Weights of a small image classifier: 50862 training examples.
Rows from block 2 of a small image classifier, named by matrix and row number. Rows with one number within an expert belong to one neuron, the router's apart. Each number is 500 + 50 x the weight over its row's rms, rounded and kept within 0 to 999. All counts start at 0. Numbers have three digits each.
After each expert's rows are labels from the 100 images, of 14976, where the router gives the expert most weight on average: "peak on" is the class under the peak. Only what is clearly more common there than usual is listed. The data: cartoon faces.
# router: router (model.blocks.2.mlp.router.weight, 16x128), inputs 0-127
# up: expert up (model.blocks.2.mlp.up, 16x64x128), inputs 0-127
# down: expert down (model.blocks.2.mlp.down, 16x128x64, transposed), outputs 0-127

# expert 12
router.12:421573517513493481462575494411460572458499517548566509445464573466471411442579588549537441448523489487491402470517517473461510608503436527603570497571411478515465539476529463477443558471545457520523369470469520557398498571471464533489480412542503538449539461432592494474422490492395515547578474576444504525441529579474447449522508499475588560477524497544493507518517459553440539510475
up.0:469490500488451472495459594530565605436504541530501557501468505390508475544580427515444514518518500475503410604522544545454452449476523495489486503552500531517495571599563539480457535388491534508448589600466524450454503387515443478636490415418571508522515480525477510521440492497508523412486463510383473496524516569563543465521508492583529506490545491530366444485456527540493604514488
down.0:508453446492496539479544593397547496532460590512424466569564506584445524492498480464565478537500460433476546502452513519486474517559431509487482384524492506475561524503559351575513570444490455480431524480484410376448571498487460470538496498579559474582446583462491504486515513508532514535562543462507470502486492569436603421466490510578492478484480566475530453594502439550505480597612
up.1:476438497443479463455545491481563480629447480492555490489589566456501528620499539437509601548510580460497464507535527404480517531497494428497408530471511473533495451628546553566503552551552532511427496596567550481537566431492562442475436550389443552512511516503493583555513490495440538415459548502481503467471478477573462529456557502582482542505521459505425581443458483432481485468393
down.1:525366501442490569416468476436556461549453522502422436514533558507489553580543395482500509554549572548481552485532428471418419440480499374421547518625523454499489554483552519441487519526451495547466472561556533462554521501569554460464420469494481501504393507444529537524581527491557622547497571488481465543499556508475524521559464436529392513434528479466480523451487462432546484539528
up.2:443629530472491516572543473504473599426566544579602522417510453432523355511567520494467470514471483449480420384459552516458502582545462518572480541498451541499490519496520421500491548521476415470497452493510506492451509528451465553492586445562495488459492467456575503472402535550451482512562478509418535600490526575467443488510469511467634628479523528501509490544499515488423479555499
down.2:550562474444493577443512606382504520460528466471473506471484418494553441535504518539493321500473498464546409511489558508520456586482573487420525488356489438447518620479432489585581487433456510554509537496475484431514489513475529530550535476568457449560494492548565476524514532543474585478489479538450498536511495489512543418512542505501519512438451519541531500599541496586429434580444
up.3:513479403519487442490470556379495574416557524414503462527389499482461535477524486619508451399524451485454455510564545531520472486456518461507555506558551515439426499555428517533454561468498464478499568497483545490450496487467462476550515425529506551440551487513446476513511468360537514448484459530571391558506515576534597434579461473526483559474509520516433398627523482543520413494536
down.3:413493462491533558446474556398501526492484573496451567470407527544479428440480432533483501510457439488532479579496487595509451575508531569574543454476448494512441513464508435603442498368574522522439532455527452460456551528443481490524597520494526435452524613449518470540500458519536439538522451462459506492506530622487521450400454549534514454568427557471455457548497427614483567504493
up.4:488561468504437453497518546467440575512526472548503452530401535515610489438534534524515439447528508532463398591521460551513555561492511509571556453554456385636516458455467484460534516567487481545483403356481495530522557483452464486532511389523473494476558497488383498499504475404450522539470426531473453452542379508489492473516600536489521561465478580480470458517512473567521572514476
down.4:569492462562510545464504524474442484503523477492532534470448537578565482459427608537468498429427435473474433537544501547530545573615526468568467478431445506563524495539508359480442588484550469513527483442548510478455554549522420526533557481603484439528520508449478571413440428486520412485524520473454592468551409557490616409497531553519437512520509557462508420577469464522496514460463
peak on: skin

# expert 0
router.0:497381518483605504457499490490507463578361484468489549434553587541409535544529553482512425520479518507561519537502516442523457536467482502500500456429507432477479493501494531515457492478579568549609443475471484508378448481441504530443437505466452498523569542426591445466475557551510541551505583561565603431451517489527460510474496513573538367548469450533561606455516421523506518536501
up.0:539495531400504502502333461470505481382496515511482361547501490561498461556597451449493504557457461514449563520498467616468510461525579520409548481578512423442548564445529538431504501469424487563510480444607534500493650543498463559535538517585544459479511507490520534496474509557492439518503555492393524495561488561427488520491511477432526510489542496501417478422497534538539477523514
down.0:554579434468407486554454569517473493539563506508489537517500447550527494557469441528445443530505487449484581453520566495572428505525479508453535618383523536419501505469502575529523514505530452579471467499533492489445452423410467447477469434450441514558541480551442397494420504525431497330491516483506488539551548504548514493578477604530523477472548493573569569547460577532415488526435
up.1:574465461497401591533395509495524550480510505450463438554519441400534508550489446595422481527563604499457388374476567472545474465481575418465483568458533473472487542504475487522561526505482505512512547533492491512496553427533499469502447544479432527526521497570416584526495569459497402459410571537510494593532479483459536554564444526545489617466592485519544451503520543431517445495467
down.1:517535463561503518565416558468433513471402480500476484536476433553430474458570440518407438433444428442461536556585474534549506492454543542460567555481552536503451441506470561496510440533510512504535469510459516523505510446471571476552491410562458497490646517592396464572555427512472568395412525550490539461527510443463514569518630513553492403549516487464509477555589515518483529515508
up.2:559489458503418427608546445455489522502521502520507528509493483425600491499474532518435505452546525457413429508527521508488524526531522415515471561484529420499481469619434426518484562545553522502440445553485614524489502435471477509515490401540490571471524490551431569552499493418441518450471554571460424573479483509599471509548641491520469602411552437500420449537494522489587431515514
down.2:518424422475461536564534528531470468489539455559491530569428524484504453576452541516451514474546532542553514394562488492467454509505422452491485489471475514494457444537530437484502481559437451569428489504520450413560554485562486383481538470517440441590455443541543503619470515505561516455451472461619486486494527562433626561552404542533479546521461563506521568578584487465521489622454
up.3:544491449405447560500418509470532464510505507541440519569481446479543433576554412578451452507482542469482477559533481597427523516555509464442492587563429479455412581506555536477478510488474535517465483524510513391514533455542493435519497477466511497515477520565405532597533421554461365424396555471379503562580484522443527556507451572498465548507535507525483447509519592517545465578473
down.3:449444541467507479548497467548443453528412504564417482454503393363510509446451458483524561497560527565528468443552442428437604466545444491496527474502504540528480520511499367437471503470476583436547414556489606445494538490585492444496499542518503513522382568513509530541521439518522438553452539550499469505411442524514497544517592500564432563480486517458507455479504601489564445568571
up.4:574482373453416547495477537503541546510573461524436455579461451448565478486488393572422453507547513470465426493501522576524580505460534452487538526533469434494476582502531470518515580483463509476494526515494513435459551486485542443560503416512428543584533510568392498494519455482451378434445537589497460578583456519517628495557490535460544571489495480533509374552525561539503474501462
down.4:520458484553480506602517457477515501446418502416434447493516430445543555386483558578564486468451564505504480481499445437516574460497445480462491454537527549454497541576418447547490427483434554437504435611550611452463459534508480447512487515503481468582423521538503518510586440492627401519442496518450487570513518541531544591534513473510461517478529515464430470517559579520502522623578
peak on: hair

# expert 13
router.13:523368493441581461491480457530379492501498511504478590449518469522568495487448512456440445598545523518562528531484416448495487521447504476555486485422555426375528490491514447449463466458559507510598460603475516471469488463478499532525548527472546500511544556506619495528489496548539527484380576597627555534427553429543473478486506493630498451505545469498497588461469523480446473493495
up.0:514446430394509468482438470485536447554589532563545552463480480401542412565464562476448483543491543526520449472485484453495488559508485377548456557461530408487431571516559539471450495425617515540551382532573535524522535513497600473540528528509516550489534603509487525490520528529475498495506504607465486502453520477546475508544441473504493622456550435481494407485456620445539403502495
down.0:592427453599496449491467507529443428466464492408509410508425569532486472460501561592455444432566436516441523504381496541585455504400509501520525468414512453474538453489551458462425492576525477537597569518465591501515519593547535516475482518513531442536549463486599505468532465450441508386542541561459545504487494433473469518552482456545568565469549552555482454529504437586468534515453
up.1:522479527625419495554527520535491531479446447445592567590498477582496544489526517593416537463468442516391472528444560586595555478501528561489521479471529532546552402513501493503460542591400477462492566529444495447516503555500428489440432420550474426541505480510434497445508451410440461364471490471486567525544453525459546537517541535471515517561489538498496473596542453552565558532475
down.1:566505510579533436544542462566571518529476566496633411445491471530521546555512537478483564531530485410473460552516562483511632455447507475513402488549554536547532502531482539494497577541507425503467527553485543543476483451508554509592444450460528614479515494415507538424405547452464402557523544506506451485471426496590531498464538469366537501504517487593520436477474580478559509439552
up.2:489502542579550578600564512539477515502400441489565547504563542496496482488488469433518536413517508543517412580537544523479577496478489545404512463474457510598439421513551527487508527640461516530479506526450518471571524484493403469495459508537470511541459442519513496457556464475442477390374502482452567526548426490385486570489553521402476483526466537459495591483550449551521621496464
down.2:525457502528509453545522396551528492547515558491496430466517444473535547555464530400464537442524481412502462452488503447500574489490577483498479519532563619480473531587546489464480550540579521485487570451497568472476490488508501519554440583457525591426445488439464589501342505429484407557494506489597533521372475461554457500441500503426542535566515430495513513439492568484558405441544
up.3:540481502432482473553428595450508488451463462470465539567421458447562581526452453563445472470506410425387457582492537562558544465588588529503481527494458555514548464575474460530488529499535528514478564555429533460427496502418449485526605500494537535561484477510498475588465456448547433512375505461537479502604516492510471475507564593502465485462520582538416407536521542565569465538453
down.3:495530521407555445437514451505586448495516565463512523539554544430437545551477476514577474547506559412492496465471462434479544522496455575575478469447617569425525600501508581515464416525557529489526496555514501406479471436482550486511414550366518593485528421429529489541507578489460459554518547509474457493398551483582412464480537526475580485443485448508559427522487532470574502450538
up.4:524477496568500506587483544524515485482487438485517459560467509485509545485524513499420411418528453463427494495460597600600571473516543538395527500503538449550507406518502465539470557559429501521445564517478505396511516481471504457488543413548484458589518450515457520479487406435460398381451508466521578542529392529414553509537558584433511533494465525547444475598573532541558481551494
down.4:552494461597527491511531445459646536460447514446581447504521450525491555598462520468399492509542530408513444518507580392598594479447586546508433468473505497518516524592474590417498521517495382453457496494549554531480460492480553480546472473420482553470484533515483502403478492448439384505569482484579521485540471522550522457532534516420539533581489460534479473504503553433572459453513
peak on: skin

# expert 8
router.8:487568603575539406459445461547397504476476418545442476472528412499565559451463480448527528549444436415486471533429537533482526515508559586493482505566538521421490534431423559482516407475426522464576552498509491522526454496475492568518551526438494485453527544530460535466472432582472565544458503460427479519500386453592456554480637467410480431498479513522505476426463594495527529528533
up.0:530453408573463515497588479529543402545530566392583513607480588478452541497478554502516436423569486564465541454465534524497519526429383506405480465444515491484407550462531497492438559451507452566524539497480509455469520565493538499500431450549510456493504434528573429453507477426488480448602483587572549460417482482464548467535451539405548509488556448495576508550571540568514549488528
down.0:507444437484475485506506508482527400526522511491535476475456508508507557631534516498499422487597516504549539492492467420589518461445453502439500530429536541468486531532487476481463489553521502627558483489489507389529445424498559508576425471422483485589450386461608532522478564482521373473518464551564387474496541471509536545499460580499549590409491485564482497591500451444406483502542
up.1:529524416429498651511547483468569509523587461492429497537474473501475440523487556571456427457507561520493470421464514496544501574466481511468499444430477432471493557476477465589481510523551564462498423465516516511523509531476592493487436486545474466567476523608494448515555553511508382521478448506566509528461503475419586474484338562494519547545452561442579491621564498557495459562433
down.1:498552529517516504498511609397532539450478465412405514533418480457539457554526460453485506430527572575560410481540518468480528552434566459400537431461478538521495520482454450581582540461389535428471490476456518536565495440572509384610473494461423510508468443551490498426522545444606510513506499553526472457447532501480477518551569465482456559500553596397565505463465523525489523471558
up.2:490400488541424565476466489549474460457580523571494468576480502574443540477507428459529487552479542577515574490480476544505502514454454523505525459528427410484483527453567496479561509427478481541470464489520452534461568525568575470527536391584510449541508577574499469478483470526566460498535523588489523519438509584366620359527476525554445479414513450589494434468526527564501468570563
down.2:550486477565440477417512407511413472475511567540491460501524597573454540481496446516587602574474485495449532523519428486394439487472460464609534513598491538542621517537572505505556402511599394473490526548526498527444496561505522579433487535494517422428480517460495495510575533452541558528542513512518480453495521472513483416475531478548426503467541433556498445424437491563400453459498
up.3:520530506524485458510457461535383531503486401497514458397485526533563499477492469553503514548548490459400460560400460499529624444482556516557545455531522421551586507529467529591522443584585471542451517502464603528424460503461399509547484513429587377486458475544526544521518548525485485538453475460528433459598418466570492546460550505482544474494556561454385444493516532506462530470488
down.3:490592544532559475515447507539519498404548501441433500500469498671539466453540466529472430562518502494456494512536480539510596465450532541516530539588411476536557492542508533509633437514497478493427522493504567552452441471523454487523467530480515434432440455562412444469468499471496585549561466469454457433564395481515466449532517587490548444481491513514445504398418542608457589519536
up.4:488488537576541482594452619526480474404524462561460476415540505541461529536562634458547449480472530465579544393487525466520462451571435464467527539521509529516585428594440453472587490546444499554482512463484465550432467450456486444481536440490435490565481543458533447526444558514609477553556547481575454462513556544528471525576452526474495476480473538586493503501556492473432405587568
down.4:515462526540478518496534494536378471484479486495411494514465499458503489451517453465718494555536496511552493434560456453426464495498359489476535512495428539517471584465547431477529497493531498539498481520433297445465462542476466521531465510495558513559481509478557468565465555514543509491504497623512466504426535512508486482561451501439468491480473504563509493465587526559374508536568
peak on: hair

# expert 7
router.7:499520469522543552409476484446508537440427466496450576419500487575428528548502487465493420484427612618573520525484452444518511521488435564530484490418570476428486420455494499483550479458506471600526474450435482558460524523520516492484502555474495500531582417513608457547563524544565519455457575592550570575431515561509485392485519499563463400545461446471548582490511420516463487487443
up.2:436547553484472531481465487440550468564461501468522370523547497451506576577602467527525524505546384358460451507453545535639502487538549473425550519516500446465506561487445571573614511489447552529500504486569513480495446508479577527520456519459466563484524608460434473527472487482455429503467475429462432478606500549473475502541466585397526562520522488528516431499477551439439533484519
down.2:540510490494499406520502435466446504565572527349448444506484549553485525540481411555529578470542484566482565563500498579422372574449498539484520517500525545478503558488548660541437448433512482506568579517541571468447554526502553489470479493472430518488585497566484482513596418438511530414424517526447420533491577432496504472518489533541535557453558438541499568540515525533503479506492
up.3:540507559407515483572482507529515564522536513513437480505469460460625543564488449479551381522543574502568508488500492460475517482479518469530477453407589463520607448493466469485584424546385516501422558465416479397600492413529511432535438497413488487489491416494497593587510566496563514486464503479532436547553521433497541538558603484493490498454422515485505520452466418460545545469533
down.3:538508505392523473522452494465490642458462500441477583543519339493485458555480425592443530545490484575535483510544456443469478537521550560497545400396494424441547530397471511445537503550410595498465466489409511467556538459544462535502536482456529524513541501573461467541595544572523607458441500507452521519468519493497534530578561466518411467469452542458572553520470519529502484533499
up.4:531498450536400532467398551597521507446512500489520589473500437469506481474494498517509439585493589551561410434485588477474474481485470528472469658491496496494431569463536615461478584438433490566507449523479465544442553417513514447566519473458479504513545436582505524469483551524471458401535510608419513575458519552460475467517516521528523483474545441564470527414495599466474448555441
down.4:488497394477475560507544504473579453565589539491563452439498544525560467533430561515458479499510518415504492473514440490606475523517501409464489590560459480528448525554454481555476544483581504492446517479570531477476503505475578459560443624500481567544528510467503546437448583505404374474571454527512515491527579512534501478430399527367577560523512514466525420497448490435573500428496
up.5:428443461418551538462455471497497443607486413549481413525540564446539593626551460508492513526543477465421518478428525533517544428612514388479521469513565447490586473477548425499516457609464416533496496520593510416455529486514600485509489480556504498558487483453532489532478498553543420572480499422524478529516491537451538504583533502501447589456473552517370509517499513424482466525477
down.5:490489490471432485473470434491567460500443569578454519512480551455541521475525411493522502491480437455525528587520505551512396486531533471452482497499540451445538495456454626499471453405546579503546492565526535463522526569552585542482513410582504414390466495517460538433600444482406452499351521469460522512495566447421530597493509495486463480525503514475401438508538494523555582588547
up.6:514541475577476422493514499555464470482485544423508556623477598553469529476543435505491525552494505561388456461427577571487536496431427513531553487485488492553552516516576484462443476506537469521496540554452579472431514526527593398468446386464459384497457494586533448501509473443533543461473442551533562499450426500591604499466545534529484495546565507513399527529568484561487518571433
down.6:488523519500538423501516495526484433415426511458573464553495526471522497504548530473457558523535364449374520472459530546528601446522509559521519476517497542545545446581507510494465578571458460469484587567520619439484495439530444513478431491511530486503489488402442523524485462467433378458510483436464448453483421491498478580532472518423595611496494551538383499539484569563529553529564
peak on: hair

# expert 9
router.9:516525482578385431510507634562592488469517560508486501636459466518531481500515499489548484488526509545445448466477585516480508473516479498491464463414490526632549521563523548484558572494444519554435568432441435484571560424514456408539497425466565490532511454459351512476450554403453515428558489454473477464535478498534466463525540495490535551431544471571493398472456483518477556534504
up.0:580518511492526532607541568507501509580496459520539486438504469453573374493479592411454504437471445494518413525507494505483515529553556472509471456444389489544384491470506549450452559533546572543608475442536511596551537540490532516517563555621509587553576552511471522502461555508464432608411514508533558451517451504437472497475505490462520543491489493480588545466504479430566464434436
down.0:511556502561446461484457576501561523519529544432467529615552415544553543496400440549515435515477371465494526522450612548583556489518434576413511531498498470452522514479456572496521490404435491501501582577509535495482381525465420501459520419386531510451512442518528529440467475417441517454510488498481481577524488460548424566522535495524587521399493544531426496506473507552494537492563
up.1:562455403444555544575445506479513535576566512545542506440547433560474442495491476516456479556424483524643492537463451400490456514459475440572501530494513450460444473450554499561460448508499476526551492512501473501545507521481556474503510603434475498491514497576576568544579543579480499473438479519579431526520550520434548523428346493542438491552400484439582552481483470425521394467470
down.1:466520541490536467466532529403399536420458463468547542453438549570507503522537542494505562529386455476507442514493438530459450536418509555524538527494473537486492433457423539618491432490476436473495449417601491538461532505433521487533535548518488465541550513552513374595577434509519600543504459416549457454560586529493427443445516546465540464586505509443539491529477578492457535597437
up.2:504393445445477458470442563408533596467492523569514621468479508524389494563520540628476480568508584498498563470591507500466543499485547510560492454472484526508525524536520493459476513477438456511415462536498489504360565477533475473541478436508462485479589470447465471477515570483525492473507528475413549557486474608512443526545471477634516469607506471506447496447551397551415544501467
down.2:513474517570492495448532526567508384494508516503597455592471481536549525513457507424571495474465400449471481502466481570548632539509507531521475467478508526546515515467472478439486641549397452490449512506458493428474550472535488503551389472566470492549493472466449513436510462514342483518585574492452478503530450576444532458537521589464580576554468536524479416571467553578509540539523
up.3:540500546439507550422475464555435527481547489529439582493498474576536568441455511504426499547441572601573486518439424496487512548478535558499465563559445448413505528397520534436485424452458537473576452529495476607486457606557542538452566517459496481512508540593568492473534486573532396511447579582469524562476483479460472461531428499611486446483515434482517564400533564499536486454477
down.3:494489553604514439481476400533502470583513497484466407484508479548434498457486410519442530456582489546495505527625479505544534504482521466609544462505414538476551465447492467480518532529512541404436527495578569539425471535476488446533530538485550558446477630491470502502511519459507466559550465443550528510506530481546532435637465566358426510489408536482579545428506483485557530418471
up.4:452541551535540464458556490515386493488518457509509468407489491426467492421542512514515467434422506440460512502478523563551554539553455541563509541599493530477520482446468444478434484494474480494542444483516583512457471566458490538486558356569434501412546514507507491456449380506497541602555470491381530567529328577591576512525577498435438518524508497517464479526525538531473522489449
down.4:454529542508493529458485399502457534552511514504421449407537581537469512378491497523479645532452526533524488548575464443425494523461469461600490542543490468529534482536551510487498454537584453401525510491617550521484546553493517490420532573493454432338558577487489536497544439550539495552514488484448521451569466529531538474463517465540428463464537515426454448412534519494532524405421
peak on: hair

# expert 15
router.15:501515538500435510509563450447483556513506476559526515500572487535440544460491508517522538513537510510581584491574467426444517464439549473434543513544554596419523528510455543500477438466442520401477392547567555483463418549540441569409473481481478461417467534519571480465521519496445477434539529477479469574542511454517455574493456438576472467567610435421603546469638466481440579444530
up.2:506436463465545537521427565521523536503515535437466551471477493428514453632515474553470491488545531539454482577501541493552499520575477527481518546463412466530433463538576498540488680479577478535468572515450472505457521398463509429616544527432533641586496462471496446557498531458510504480480500465593530510448517558509471418514495584514515506451397519538456470483426485485562402510447
down.2:492422447465470518507434496569580404542468530503443538492563509541448460428465526510532616549493523514479544445547481554429571439577479459577517527566443554594514519502582514514490513537552527499461529582462540408413526527527406467469486485493623493568452520461425591478568481518536402518526545441413510487464397586504532511503459544543499516504471532584397456453490535521523478451554
up.3:541475462441545484512425566504464412572548403452525443506400540439550562580536488549494438498572470520494453539466481536516587586504479463493505563453419416582500509573523470552548548471468519533540501520516505469450589466496567418593568478477387530583471554497451483521518495431516429555469516529440426436563390494532499474571533589449515531420482529532471420469527568516469460482468
down.3:542483555579547524539561517530437454521544486521411527430549480568520414322509480446489597536459430531521524493472492520502538529464480477520524445526492630543420470478474479522489462506507388497537459522470341536541436587432491521529462556537481455494498509538489495485520491583400594500495503496476498635474556439509501472532525536496486534529463542397583448474557548443523498481462
up.4:482551505463444562506574476432550525570612494532513466576542531458504605486551436513541521475636535473594537498570478445465492558457501402499581528514473522461528574517435520545529501414478544351452427536618503406485486493477456529477483498448494504474486548523466492404515527489440519487555411480452402489596541446469541528489423476508480517512503552487579469488548471450459561437519
down.4:450510432547444587496637482535509512461568489558480561448464528533465443415421607478453465584466576504599566459514486505493548508425458488488499586539504533449409512458477513500438484462561490554470485507487434528527488564522501517497456487483523446486408437506525497427548555491445506410513422592562517576476521495516529448387461417502523482581575432356552519548501487484495513484459
up.5:621487543527427513613379559484522459517445484508535428444500450532547433591484473486496512443481458466476493519479497579517508427613575471468507479518522473492516455528480555466587509528416473661481512532430431594486503499522466502512507548532588487477513495539492608588497549440530383473386557521521490518552555528432467506510475537507474491485502454504472528528500488492603380490508
down.5:553476583491483422499428562435500585491463575457507410503482494465518564581596452496577470468512473441464456596456492570537397457479561455436514482475651435478444498548432591496529481494420511548518579520547488571514513535445503591511507454522459468414556518481465574543459511460503486481467551473453478510511638517518439524546598453458484488437554491519461448515404506482513524554506
up.6:507536510517469404563429536505529400527479543408557492475462543501567427533534603490520541502488453400467465463534515564474482482584553401494535567470513448563551467676522559516533481592504523560451523582488466524526487485449474472547459550495513509469460566423433586591464581422507459532506483485430476444516578501539380547494465530494522545479508444493433508493457504452505483436419
down.6:544509507465579402505445491420512583556510615374563420439471474446501487571556500577539542413536464427444427488499510506543396519514556465491451444489607470578456539584499517476433574452507465456561573488582525531494531457433505562554440526494453519423615528479472511512434478416512589525481536455510483456469556488516454481524542485482522562431532536528518474502423537525531441516526
peak on: hair

# expert 11
router.11:462535505470593533566485530518423463444573443466534508433469462460567473493466507477448509419464413424495471465471454586582520533589488561486454487512431473558435456463447428544471516526507460516478524490515463510521457543453533521581533569553485510559504436535559529546540485589531517564461398467535530488476524478401528485431539554389584570518434600442418493604458562520580433433529
up.8:532541511488482553465546427444575576500455464494418480505526499510493460520508552508527429523546650590508541461526478399449500525414479498450527420446602478436582553487465484514576465550522479452540370468485568442519525483571467554395483502571570468563508492520517413533499479486513497499545553512526520478473488442499529516553383413533441454483479521499608519477584460554401541558481
down.8:582542481535404510470519454447523560577460541430449445481561524579493465554442493490521530570464556605531565470572512419452494494497439482501530532519505546469570454498481484469497572523474503520417423488540451542459511455484427595440469534570577456563490560558476411425482469472487518484622526516511505459533461522533488493547485449515388426470466515521598562430522520540362488613475
up.9:486576574412562589562595456468481445457597365486506549498504456418501504459479461560531487444493450477544551475504441504518482598528473540465488491478458455500426570426458499521469414527442523439543492476478499472555387494485576537421516559498422582448509430565534515532537548573493524518454461518455455625461516373447444542456546481419565499505488553447543509531494539470517477460498
down.9:388568464404517515500507545455538494469591467508468560504503455486420464396538542542519507433472571494487521418498507535487555475574458564505515471545416497504413569387561506534493434531529537478517504484483497553623500603566553485517464545493479502446489414479474498569525554614549501530485443540453485485438552540446490549421471422499577532545474526398480522585464508442543552386498
up.10:531533574510554419537519465474446476413538447480540532486451464415495470437493561576452485493528481477452431462524533532443543541530546483512493524461514478547509584528537504420451469565472463430607462536457480528494429513484488534515623499588495515384569504441501530493455481515510552493549532478334500543446443451621377539541575477427510545495544474497482400516502606515501530436492
down.10:413611573435581489474516493451508437520505542529472515495584441448495567513497526499599482408497520474471554435440447490517446525557502615418519439509533481501537557443457564531491418489422577429595503529406547488537479550596540508448497538438507521466505442490497521519569547553578490508414525567407544497441544408514410493474561447464583468449523465465438524483447520467473498450548
up.11:573460469517392518478466526491521481572441434461463469536509556465459491497580427539542481538524526576439510498546521486482566455489437395456557570504548464560527543585633530468499541476540545502529496611483575458429471541500539422458515404506466490591479503509522458499466505400456443454481597585449457482522436471549516533517483521540449530448607439566449443410550506532456511524402
down.11:506521525441570456473445415482476585455581562461501569486461512501447433437505511539517439558579422444472460469466521604524461532503480558532500528596373463455493536415447539576558528480461468411463536564579456554515480497520472601562500612459528493505479555519455464434523548530532588460534458450456436482560567509495538491508464417457577509534483539494459471539409573519457566418504
up.12:530509506511480444439537459449585469503407503484474537482513504453464505496526538534589551428450514543552415463583509446388506438461475483531536521482590456572474601468582596440475521520509549443609389487515556526527510543497517479477507477538502507435541458454503510476614460523444544503573568575411430471518491468551432532536585441486425485497573418459496436448514482440475492455387
down.12:502516587543523457470475529520453414489383441442473528577467519486528544492533454509486485494496411516454474621451517552488534562499554557493497525421559414510556489541455533585498460434472519465566540533499590465471472478465548521506531483453496492539561518462520464531535421481493457488424539526452421459568453434582457491493603555473514454411582516565439370404552520594456578578517
peak on: hair